{"arch": "vit", "conv_stem": false, "pooling": "class_token"}
Rows from block 9 of a small image classifier, named by matrix and row number. Rows with one number within an expert belong to one neuron, the router's apart. Each number is 50 + 10 x the weight over its row's rms, rounded and kept within 0 to 99. All counts start at 0.
Before each expert's rows are labels from the 100 images, of 14848, where the router gives the expert most weight on average: "patch colour" is the nearest of a few named colours to the mean colour under the peak. Only what is clearly more common there than usual is listed. The data: rendered made-up planets.
# router: router (model.blocks.9.mlp.router.weight, 64x128, trained with AdamW), inputs 0-127
# up: expert up (model.blocks.9.mlp.up, 64x64x128), inputs 0-127
# down: expert down (model.blocks.9.mlp.down, 64x128x64, transposed), outputs 0-127

# expert 57
patch colour: brown
router.57:47 35 58 49 52 27 40 63 71 44 54 49 60 49 40 60 56 40 54 64 52 57 68 51 47 57 56 47 49 51 74 69 57 29 55 59 52 42 76 60 46 66 41 57 56 58 60 35 44 58 55 45 46 55 61 46 61 38 57 50 59 47 43 60 68 47 51 46 47 63 46 66 47 63 59 58 39 54 33 61 44 47 56 44 31 48 50 44 37 60 49 49 43 49 44 40 29 63 50 33 61 54 55 40 60 62 45 48 40 38 48 58 35 44 42 45 41 49 61 56 60 48 43 36 30 62 58 47
up.0:51 47 44 51 46 58 62 43 66 55 36 56 62 46 61 37 63 48 48 57 48 55 46 35 46 59 51 53 53 57 37 41 51 40 40 48 45 54 54 37 37 32 45 56 64 44 46 70 48 40 58 59 40 40 68 51 51 58 41 48 38 38 59 42 46 42 51 45 55 57 57 47 43 60 66 57 60 57 53 67 41 57 38 59 56 70 49 50 38 49 66 31 49 65 49 64 38 33 52 61 23 43 40 62 46 51 56 45 50 45 39 67 67 24 52 65 50 43 35 49 64 46 50 58 53 37 67 38
down.0:44 54 48 55 33 42 39 60 49 50 44 37 30 46 58 36 53 61 32 54 65 58 46 74 33 39 55 40 52 30 46 56 26 63 51 43 41 41 65 69 41 46 63 50 54 48 58 52 65 43 23 62 57 44 60 57 34 56 54 41 47 44 54 55 56 43 56 57 52 38 39 46 66 53 34 54 51 55 48 53 36 40 50 57 58 55 60 46 61 54 48 64 54 44 47 33 70 56 41 54 49 36 57 51 48 50 53 48 52 57 43 76 54 63 55 42 35 42 56 44 69 52 50 49 38 51 60 59
up.1:40 64 51 56 37 52 58 48 54 44 52 56 44 62 51 48 38 49 69 39 66 46 47 45 38 60 51 51 65 51 44 63 43 64 65 63 49 47 52 58 54 52 59 38 34 57 40 52 46 57 37 40 58 46 40 52 29 31 33 72 55 30 49 44 38 56 57 43 46 56 50 54 42 42 68 62 59 39 45 55 25 52 54 48 47 44 40 55 46 54 44 42 55 60 66 63 47 28 47 51 45 55 76 50 55 59 43 40 50 72 50 35 62 52 48 43 47 54 54 64 36 33 58 59 55 57 51 33
down.1:61 52 48 38 57 46 47 38 43 40 54 46 50 51 44 46 54 40 56 45 70 40 56 64 41 49 56 61 53 39 57 47 41 51 45 57 35 35 52 60 68 48 54 46 47 57 57 48 68 51 45 49 29 71 51 53 52 75 45 47 61 38 41 47 42 60 56 52 47 47 51 56 65 34 67 50 47 27 45 46 47 42 63 38 67 41 44 63 37 69 45 39 55 49 51 52 60 46 33 52 43 40 60 50 68 42 45 66 46 38 38 52 23 37 52 64 37 60 53 59 72 44 41 61 48 49 54 43

# expert 60
patch colour: brown
router.60:58 49 53 45 44 47 34 39 58 53 56 54 48 62 57 49 56 48 44 37 53 57 43 67 44 50 26 57 66 60 44 57 50 51 50 40 46 41 44 47 68 59 56 47 66 66 66 29 47 53 39 54 70 50 39 64 31 61 50 56 52 55 56 49 49 56 38 70 57 72 40 46 46 56 45 53 56 54 52 57 45 55 58 59 50 53 42 60 54 55 53 42 56 63 49 63 34 40 36 45 59 39 35 45 41 37 51 30 67 57 67 55 36 74 55 44 50 34 43 64 35 51 40 61 38 35 41 45
up.0:36 55 63 39 60 42 43 56 50 43 57 52 33 35 60 56 51 60 53 30 34 46 64 34 42 47 25 48 60 57 53 62 64 48 43 51 39 56 63 45 45 42 54 46 54 62 42 47 52 60 71 69 46 36 52 46 51 43 46 45 63 55 32 40 43 60 71 54 49 51 62 67 53 73 52 47 55 47 55 44 49 32 51 61 63 42 30 58 33 48 32 46 37 27 46 56 50 64 45 66 51 52 51 50 59 52 47 47 47 47 47 50 46 60 60 70 41 56 42 44 55 67 35 53 54 49 43 46
down.0:40 59 56 46 44 35 50 44 53 52 67 56 48 61 36 48 35 71 50 43 38 56 60 54 66 61 54 40 60 55 65 55 38 38 55 57 55 57 35 57 61 72 53 61 46 53 44 40 55 50 40 47 45 53 35 43 57 46 72 49 50 45 31 64 30 29 43 48 77 43 55 38 60 60 39 65 44 48 53 40 39 43 52 56 56 52 62 53 49 59 34 58 49 48 53 52 43 67 38 45 49 47 55 63 50 61 52 62 49 46 24 54 43 50 46 44 43 43 48 39 54 48 42 25 61 47 68 56
up.1:50 46 51 33 56 56 42 49 59 51 49 48 53 32 62 50 56 60 56 50 56 60 67 60 64 40 46 52 63 47 43 37 56 49 53 45 62 43 63 38 68 39 53 60 25 60 49 51 36 46 37 62 35 55 67 42 66 47 55 50 42 66 49 44 50 62 45 57 42 28 46 49 36 61 42 50 56 56 46 57 47 30 54 35 55 53 53 48 40 48 52 50 43 60 52 81 56 60 44 59 37 47 64 41 53 54 48 51 69 28 36 44 54 55 21 59 55 52 65 46 48 42 49 58 45 46 32 45
down.1:43 65 42 49 29 57 58 62 37 53 47 20 32 34 45 58 36 50 66 45 55 40 35 42 39 51 59 58 51 48 42 58 60 57 46 53 56 61 67 48 48 50 46 56 48 43 43 46 47 66 61 40 52 55 38 43 60 29 25 41 76 60 62 54 61 61 46 51 46 59 41 62 65 50 54 44 36 76 45 46 54 63 45 58 46 54 50 45 56 51 57 41 51 46 48 50 55 37 49 56 46 52 56 34 44 54 70 54 56 66 69 54 54 37 46 52 50 40 45 58 32 35 54 46 45 44 43 54

# expert 47
patch colour: pink; grey
router.47:46 58 56 40 41 60 45 37 33 47 49 50 64 61 49 45 38 49 43 69 47 52 49 50 33 56 31 56 51 61 61 46 48 56 49 50 80 63 56 54 46 51 45 51 37 40 41 53 54 38 50 33 55 54 44 73 43 50 33 34 53 55 43 47 46 27 35 51 39 55 54 44 40 57 44 59 53 55 52 39 58 54 54 45 37 31 42 75 58 62 60 47 39 34 66 41 30 48 46 52 48 53 71 29 51 42 57 46 39 49 56 48 58 49 53 47 47 39 42 51 78 38 45 57 52 51 49 58
up.0:50 46 65 62 53 48 37 45 56 54 37 36 40 35 56 32 46 29 60 35 45 51 59 41 48 49 54 55 57 32 42 61 46 38 72 60 48 43 47 35 57 50 60 62 27 54 35 59 33 54 65 60 52 61 52 44 54 51 48 45 53 53 53 54 62 57 43 53 44 50 73 58 61 37 58 44 52 46 55 54 47 52 53 41 52 57 46 30 54 58 48 49 66 27 50 53 46 46 46 61 47 65 58 60 68 51 44 50 46 37 60 51 29 53 40 55 55 60 34 71 44 43 67 43 33 62 64 41
down.0:27 54 47 53 53 45 56 54 45 46 43 46 48 47 54 52 59 62 45 56 59 40 52 67 43 59 34 46 42 50 54 44 38 45 49 48 57 53 44 37 37 35 52 49 40 53 49 49 68 53 40 46 49 49 49 41 59 64 69 60 56 43 56 58 55 67 56 63 57 57 56 43 40 53 39 53 57 64 43 46 44 66 52 62 58 74 45 44 39 82 42 27 38 61 58 41 53 58 59 47 56 65 49 41 25 47 51 64 50 56 66 41 65 33 56 42 42 49 53 43 42 54 35 50 52 26 33 39
up.1:53 40 53 60 25 41 57 57 55 39 62 37 61 49 38 62 53 52 50 40 52 45 46 50 42 54 50 47 31 51 57 37 50 54 55 35 46 62 38 47 43 60 66 52 53 46 53 41 54 49 59 46 30 70 54 54 58 42 23 39 57 36 47 54 57 46 57 46 57 28 55 50 44 48 56 54 73 37 51 51 38 49 56 46 59 67 55 50 29 61 44 52 49 40 47 69 65 49 48 67 64 64 50 70 53 54 63 61 55 30 33 45 59 67 55 53 40 39 50 43 46 54 38 58 53 57 40 40
down.1:51 49 43 51 53 55 57 46 42 37 42 57 42 29 57 43 50 53 55 51 56 51 39 47 61 51 36 57 52 53 67 59 54 52 46 46 56 47 44 40 57 50 48 52 63 53 41 43 44 43 40 48 84 52 65 58 39 69 39 53 53 69 72 43 37 54 58 45 56 37 51 16 40 53 27 32 42 60 46 46 54 57 37 31 43 63 61 48 54 50 71 36 66 60 63 33 57 54 62 53 44 60 53 28 51 45 45 59 54 39 42 53 60 46 45 58 47 52 48 49 43 65 53 55 51 53 50 44

# expert 62
patch colour: brown
router.62:62 51 52 63 40 57 48 35 37 48 78 45 62 38 55 63 46 56 37 40 47 47 56 55 47 58 41 56 51 44 49 55 69 45 54 54 62 61 54 54 47 47 53 47 47 51 48 38 61 44 60 43 27 51 33 47 61 54 67 56 57 49 49 54 45 51 55 57 63 62 51 44 64 45 46 30 56 16 55 59 68 42 49 52 49 47 76 36 46 47 48 40 45 46 54 63 49 43 50 47 52 60 49 50 47 45 63 64 74 41 46 55 50 48 65 35 52 39 56 48 68 36 53 65 48 55 73 39
up.0:51 51 44 46 45 71 49 48 66 61 60 64 45 49 48 59 31 39 33 43 64 48 60 43 48 34 38 53 59 69 54 47 57 50 39 46 68 47 56 56 40 39 60 42 42 66 55 49 35 58 57 68 28 49 42 62 35 50 46 53 55 47 43 46 46 33 54 57 61 41 73 44 28 52 32 47 58 62 45 47 36 45 38 49 54 47 44 54 51 55 40 24 44 60 56 67 56 48 49 48 55 51 43 40 45 64 51 52 61 35 45 46 41 54 43 46 45 64 62 50 54 71 47 64 70 58 47 52
down.0:58 71 51 59 54 39 59 37 51 65 58 65 45 43 51 34 39 65 49 51 49 49 56 59 39 44 58 39 54 49 53 51 44 40 79 68 58 45 52 39 50 55 51 40 60 52 44 46 53 41 44 62 66 63 28 50 56 52 45 48 32 54 71 47 55 58 51 48 51 38 63 29 52 52 71 45 56 40 61 31 59 47 44 59 38 37 32 58 40 56 45 43 63 42 39 56 37 44 33 45 42 54 43 49 41 52 67 43 53 50 64 45 57 51 53 64 60 63 48 33 29 50 50 48 38 46 46 59
up.1:61 47 57 62 51 43 68 58 52 54 56 27 54 51 38 37 64 29 49 61 42 46 53 54 50 30 55 23 42 54 34 50 50 54 46 51 53 37 57 40 51 55 57 53 53 53 45 37 39 57 55 35 50 64 51 47 50 26 56 38 49 54 46 55 43 38 55 43 41 54 76 41 56 49 55 58 38 68 34 59 66 39 45 58 63 59 53 61 64 35 45 61 33 47 38 50 56 42 81 58 47 59 32 55 60 51 59 49 50 47 38 44 51 50 58 63 39 59 49 46 52 50 47 48 68 47 57 52
down.1:45 40 40 58 41 48 44 54 47 45 62 53 37 47 57 47 43 52 37 36 39 64 49 42 59 58 49 42 57 46 57 57 54 30 56 58 56 61 33 43 42 57 42 43 68 54 52 61 57 47 65 62 60 75 43 45 60 45 63 39 74 60 55 47 56 55 41 58 60 51 62 42 53 60 41 47 45 43 32 65 45 37 58 47 26 57 44 45 48 31 43 57 54 59 80 61 51 52 53 57 33 63 43 42 40 49 51 62 42 32 53 59 50 30 32 46 46 35 47 64 43 48 49 42 49 64 55 45

# expert 54
patch colour: brown
router.54:39 37 48 50 41 42 54 53 48 55 43 50 54 56 35 31 48 50 30 60 42 46 42 57 54 56 60 65 41 46 59 65 47 50 46 75 50 48 58 47 44 50 43 51 58 42 56 59 32 64 30 57 47 48 59 27 45 48 52 48 69 44 77 48 60 64 35 56 49 32 54 46 57 31 68 33 59 41 53 52 52 48 65 60 40 46 40 56 36 37 62 58 52 46 67 52 57 44 42 54 66 39 39 48 58 56 62 43 46 48 62 55 43 62 56 29 49 48 46 50 65 55 41 57 73 59 47 47
up.0:49 62 39 55 37 31 56 50 42 49 47 54 44 33 51 61 54 48 49 47 50 49 43 41 40 42 51 52 59 49 59 19 38 62 42 63 41 38 64 64 55 61 39 50 56 57 42 52 54 50 61 50 42 45 44 56 52 59 55 53 56 68 52 55 55 60 60 57 42 56 49 61 67 41 56 60 52 45 48 63 50 39 53 59 25 63 39 61 77 40 22 53 67 38 55 45 41 37 60 62 43 48 46 62 44 51 46 51 41 53 51 32 59 50 40 70 62 29 55 54 40 45 58 57 40 44 36 42
down.0:62 53 38 68 43 34 56 55 58 48 47 52 56 61 47 44 51 45 53 52 62 60 24 66 39 43 52 45 55 48 40 55 49 58 36 49 59 51 63 58 39 58 45 62 59 62 45 40 54 49 51 53 47 65 43 64 54 33 78 42 49 46 66 50 37 58 37 66 31 39 49 52 48 48 48 44 55 29 38 48 55 52 42 50 44 32 57 60 63 49 42 43 52 71 35 61 60 35 51 47 66 47 48 47 57 45 51 51 67 58 55 57 59 42 34 44 35 33 42 30 56 64 43 38 52 68 51 53
up.1:65 47 33 57 61 56 59 42 52 47 43 46 53 67 47 56 47 57 66 54 47 39 41 60 50 62 35 43 38 73 51 59 44 46 38 63 60 37 52 40 61 63 53 51 47 53 46 28 46 50 43 45 57 59 65 41 52 49 39 40 58 34 57 60 52 35 35 58 73 50 58 60 42 48 48 27 36 56 32 46 47 35 48 40 60 62 62 61 51 53 65 47 65 60 59 39 52 54 51 57 58 50 37 55 28 54 48 51 34 45 64 56 53 48 57 48 35 70 43 42 46 40 33 50 42 39 61 55
down.1:43 42 63 45 54 42 46 57 62 42 48 49 66 27 47 58 49 76 35 32 54 52 49 57 55 48 50 48 34 41 30 64 54 55 52 34 39 43 44 47 60 54 70 43 46 37 49 37 57 62 49 42 45 43 25 62 54 34 64 45 57 58 58 53 26 55 51 57 39 44 71 55 57 60 37 55 41 38 59 46 47 49 41 58 58 39 59 64 54 46 56 64 49 59 45 64 56 42 53 62 31 50 39 67 28 49 54 58 49 42 55 42 56 58 61 60 53 60 58 50 51 56 34 45 53 50 45 61

# expert 61
patch colour: brown
router.61:54 51 58 61 59 42 68 53 56 58 41 53 41 48 76 59 25 63 42 56 55 44 46 60 51 55 48 38 60 44 66 60 49 45 36 56 55 36 45 25 46 53 44 51 42 32 39 47 44 31 64 41 42 36 44 37 36 54 53 44 59 44 34 64 42 63 43 38 21 52 50 45 45 48 34 65 43 46 55 46 49 66 60 49 60 52 26 47 31 39 50 48 32 54 41 41 58 44 66 49 53 43 42 50 48 45 52 53 49 58 49 44 46 46 68 51 59 47 52 45 55 56 31 47 42 57 55 57
up.0:59 57 41 56 44 60 32 52 56 41 74 42 65 34 41 67 49 71 67 58 47 45 49 34 53 54 48 41 56 51 42 39 46 47 51 50 53 54 37 43 29 52 47 45 66 55 34 60 50 47 45 53 58 40 46 58 54 45 47 59 62 58 49 47 59 82 47 35 50 45 60 43 60 54 46 53 49 53 40 64 56 49 43 44 44 52 44 50 54 24 41 45 44 45 52 77 67 55 50 64 47 49 51 57 50 62 41 29 53 37 44 36 37 46 47 62 38 57 48 60 27 49 52 48 52 60 40 69
down.0:50 36 29 52 44 42 52 51 53 58 39 40 46 36 43 48 41 47 53 57 50 48 70 60 56 55 57 38 55 55 47 50 60 39 51 44 48 49 50 48 48 62 70 38 67 49 32 35 69 63 52 69 43 55 52 26 55 52 47 55 40 48 52 65 40 59 22 41 43 53 44 50 49 40 39 54 45 40 60 79 54 45 69 46 42 45 47 48 46 80 56 46 44 58 60 43 55 48 50 50 58 57 41 56 55 53 70 68 53 37 53 51 53 58 55 51 34 67 38 41 45 49 31 50 39 48 55 53
up.1:65 41 58 50 53 49 52 46 50 40 58 60 51 55 48 54 38 44 57 61 47 40 60 51 53 50 66 38 46 52 46 51 59 60 67 35 50 45 61 50 47 58 48 59 48 38 43 51 38 38 47 56 39 60 39 51 68 46 39 50 52 61 57 50 35 44 49 32 53 44 37 53 65 67 61 38 51 38 45 53 24 79 42 52 27 47 48 49 36 39 54 49 48 45 72 61 53 55 54 59 29 65 51 48 63 40 64 56 48 59 49 65 47 31 46 50 31 47 44 51 48 49 52 44 77 35 45 64
down.1:45 48 41 46 51 61 34 49 57 45 69 60 37 61 72 58 50 57 48 40 58 51 53 57 38 51 40 33 42 56 36 63 50 48 64 46 41 54 42 55 47 13 40 59 28 57 41 68 58 50 34 62 45 50 53 54 69 54 54 40 50 56 49 63 54 43 41 63 48 38 51 47 66 50 57 42 58 37 52 46 55 45 71 56 51 35 45 56 57 44 48 42 61 48 56 52 52 51 65 35 42 44 37 63 39 40 61 59 59 54 45 49 47 60 33 50 54 63 44 53 73 48 50 52 42 39 28 50

# expert 3
patch colour: grey
router.3:50 51 53 75 36 42 53 59 41 58 49 54 56 48 55 52 46 59 43 38 52 57 38 58 31 48 59 57 47 51 48 70 41 49 49 41 43 48 40 38 54 44 34 57 19 33 58 41 43 45 59 63 37 42 66 50 43 38 25 54 45 50 57 52 52 47 41 55 66 58 44 59 55 38 36 40 63 55 48 50 61 53 53 52 63 60 47 65 34 55 39 52 55 50 43 47 58 62 46 56 46 41 61 56 48 31 70 36 32 48 51 39 32 41 46 60 40 46 37 58 63 46 68 65 55 45 40 34
up.0:65 33 46 41 52 44 52 42 52 49 65 39 36 61 43 50 61 38 57 72 51 63 64 41 54 53 46 53 45 72 57 39 53 60 43 60 58 70 47 56 67 43 62 43 60 57 53 49 58 52 59 41 48 26 50 49 77 48 46 34 41 58 50 48 46 61 43 63 41 39 34 36 45 53 54 57 52 60 41 45 47 38 55 50 57 38 51 40 54 40 50 47 40 44 61 52 46 50 42 45 31 44 62 54 44 47 49 33 48 56 59 20 50 60 32 56 55 48 63 58 50 66 47 55 50 56 24 60
down.0:69 43 57 48 47 63 67 57 51 50 61 44 43 63 36 53 55 49 37 58 62 42 39 52 55 54 53 48 56 55 54 46 48 44 40 60 35 13 52 42 45 53 50 41 29 34 53 55 52 47 65 45 60 62 43 51 54 68 64 49 53 31 67 42 39 60 47 53 45 50 67 53 53 62 36 47 29 50 39 38 56 54 50 50 61 54 74 49 49 63 56 43 53 60 46 56 37 50 62 58 51 62 65 56 49 40 57 61 41 36 50 43 52 38 29 57 51 49 45 45 48 45 44 49 53 52 20 46
up.1:72 38 45 45 43 41 64 40 41 53 53 58 48 55 72 40 52 54 51 56 73 51 58 42 58 37 51 56 38 30 52 39 48 43 65 47 42 39 56 62 49 56 49 43 41 60 71 58 37 48 51 40 52 52 55 52 48 42 48 22 61 32 52 43 51 62 61 49 57 61 65 52 50 58 45 38 54 43 46 47 35 37 51 56 59 39 72 33 64 74 50 38 49 56 44 54 56 47 51 42 40 43 64 31 65 56 34 51 65 49 44 49 53 47 45 32 48 50 47 46 66 69 50 39 56 47 56 43
down.1:55 63 58 52 48 47 40 41 51 54 49 37 48 37 45 56 45 64 74 43 42 70 48 60 43 48 44 54 46 50 31 53 61 50 51 48 51 55 59 46 52 57 65 33 49 43 57 37 60 65 54 30 45 53 55 27 53 48 45 49 63 54 51 66 44 41 47 56 54 38 51 49 39 35 62 31 53 58 59 44 61 68 39 46 52 36 53 65 37 52 56 55 40 44 64 38 47 51 58 44 58 44 64 52 50 46 58 64 45 47 63 58 43 40 58 82 42 26 24 39 52 48 43 52 57 46 37 64

# expert 26
patch colour: brown
router.26:55 42 58 40 61 52 44 45 53 43 44 58 36 59 57 37 51 45 54 46 69 63 39 34 48 36 52 53 44 37 30 48 48 55 50 47 70 53 63 39 73 68 46 36 51 50 51 45 55 38 38 65 45 54 68 43 57 64 54 54 39 69 59 66 55 60 58 54 43 65 43 46 61 43 48 59 65 64 44 64 43 53 51 52 58 43 38 38 48 53 52 42 34 43 51 50 60 68 51 63 75 51 38 50 50 50 55 39 36 42 47 50 62 48 52 41 47 44 71 36 46 41 68 73 42 53 48 48
up.0:34 58 69 56 62 52 55 58 35 51 37 44 51 18 37 52 56 49 57 35 45 53 50 50 42 55 57 51 68 50 36 42 62 67 49 43 48 56 30 50 50 48 33 59 44 39 61 42 40 72 62 58 52 51 54 61 52 48 55 46 31 55 30 64 49 39 56 53 46 50 50 35 52 58 51 55 46 49 46 57 39 59 42 43 55 58 57 59 36 47 66 50 68 42 49 55 62 53 54 43 50 46 57 47 48 64 22 57 52 62 32 44 71 59 51 55 44 40 71 36 49 43 35 49 56 57 45 46
down.0:42 57 70 63 36 57 59 40 68 57 39 13 58 46 57 47 57 48 49 42 64 49 49 66 64 52 48 52 42 67 62 55 43 59 63 45 57 43 54 42 58 45 64 45 63 44 71 57 41 41 44 52 59 34 38 57 44 52 28 55 37 49 46 55 43 49 55 47 47 59 47 52 48 59 48 49 51 53 54 55 45 66 29 56 56 41 47 38 54 47 38 46 34 56 41 43 49 33 49 43 40 50 33 60 46 46 46 38 47 65 47 50 23 53 58 69 69 63 53 49 64 49 41 53 57 53 49 38
up.1:53 40 63 64 50 64 42 43 48 37 63 53 42 64 46 62 42 44 34 46 64 47 61 57 47 57 44 51 74 56 52 50 42 42 67 22 38 50 53 47 76 59 55 51 40 63 31 57 44 51 59 46 44 46 58 59 53 44 48 47 48 63 49 42 40 51 69 36 58 44 64 58 48 39 48 31 38 58 56 54 41 52 43 52 40 49 31 49 46 46 62 47 50 52 46 68 36 53 32 31 62 42 64 47 46 57 44 48 59 41 37 46 54 44 64 41 50 55 53 71 63 46 46 41 48 35 60 65
down.1:57 51 55 54 49 56 43 49 23 46 46 51 48 58 42 38 25 39 46 30 39 67 63 42 38 56 62 49 54 34 40 44 48 53 50 46 58 62 57 37 58 53 38 63 56 53 32 41 54 55 34 50 44 59 54 36 59 55 47 48 52 53 47 38 49 53 45 32 59 55 64 44 63 40 52 55 48 42 67 51 70 52 48 64 59 41 63 46 39 52 58 36 51 43 43 62 44 60 67 54 66 65 60 48 49 40 53 51 65 34 48 58 74 52 30 39 39 45 48 55 65 68 48 36 46 60 59 45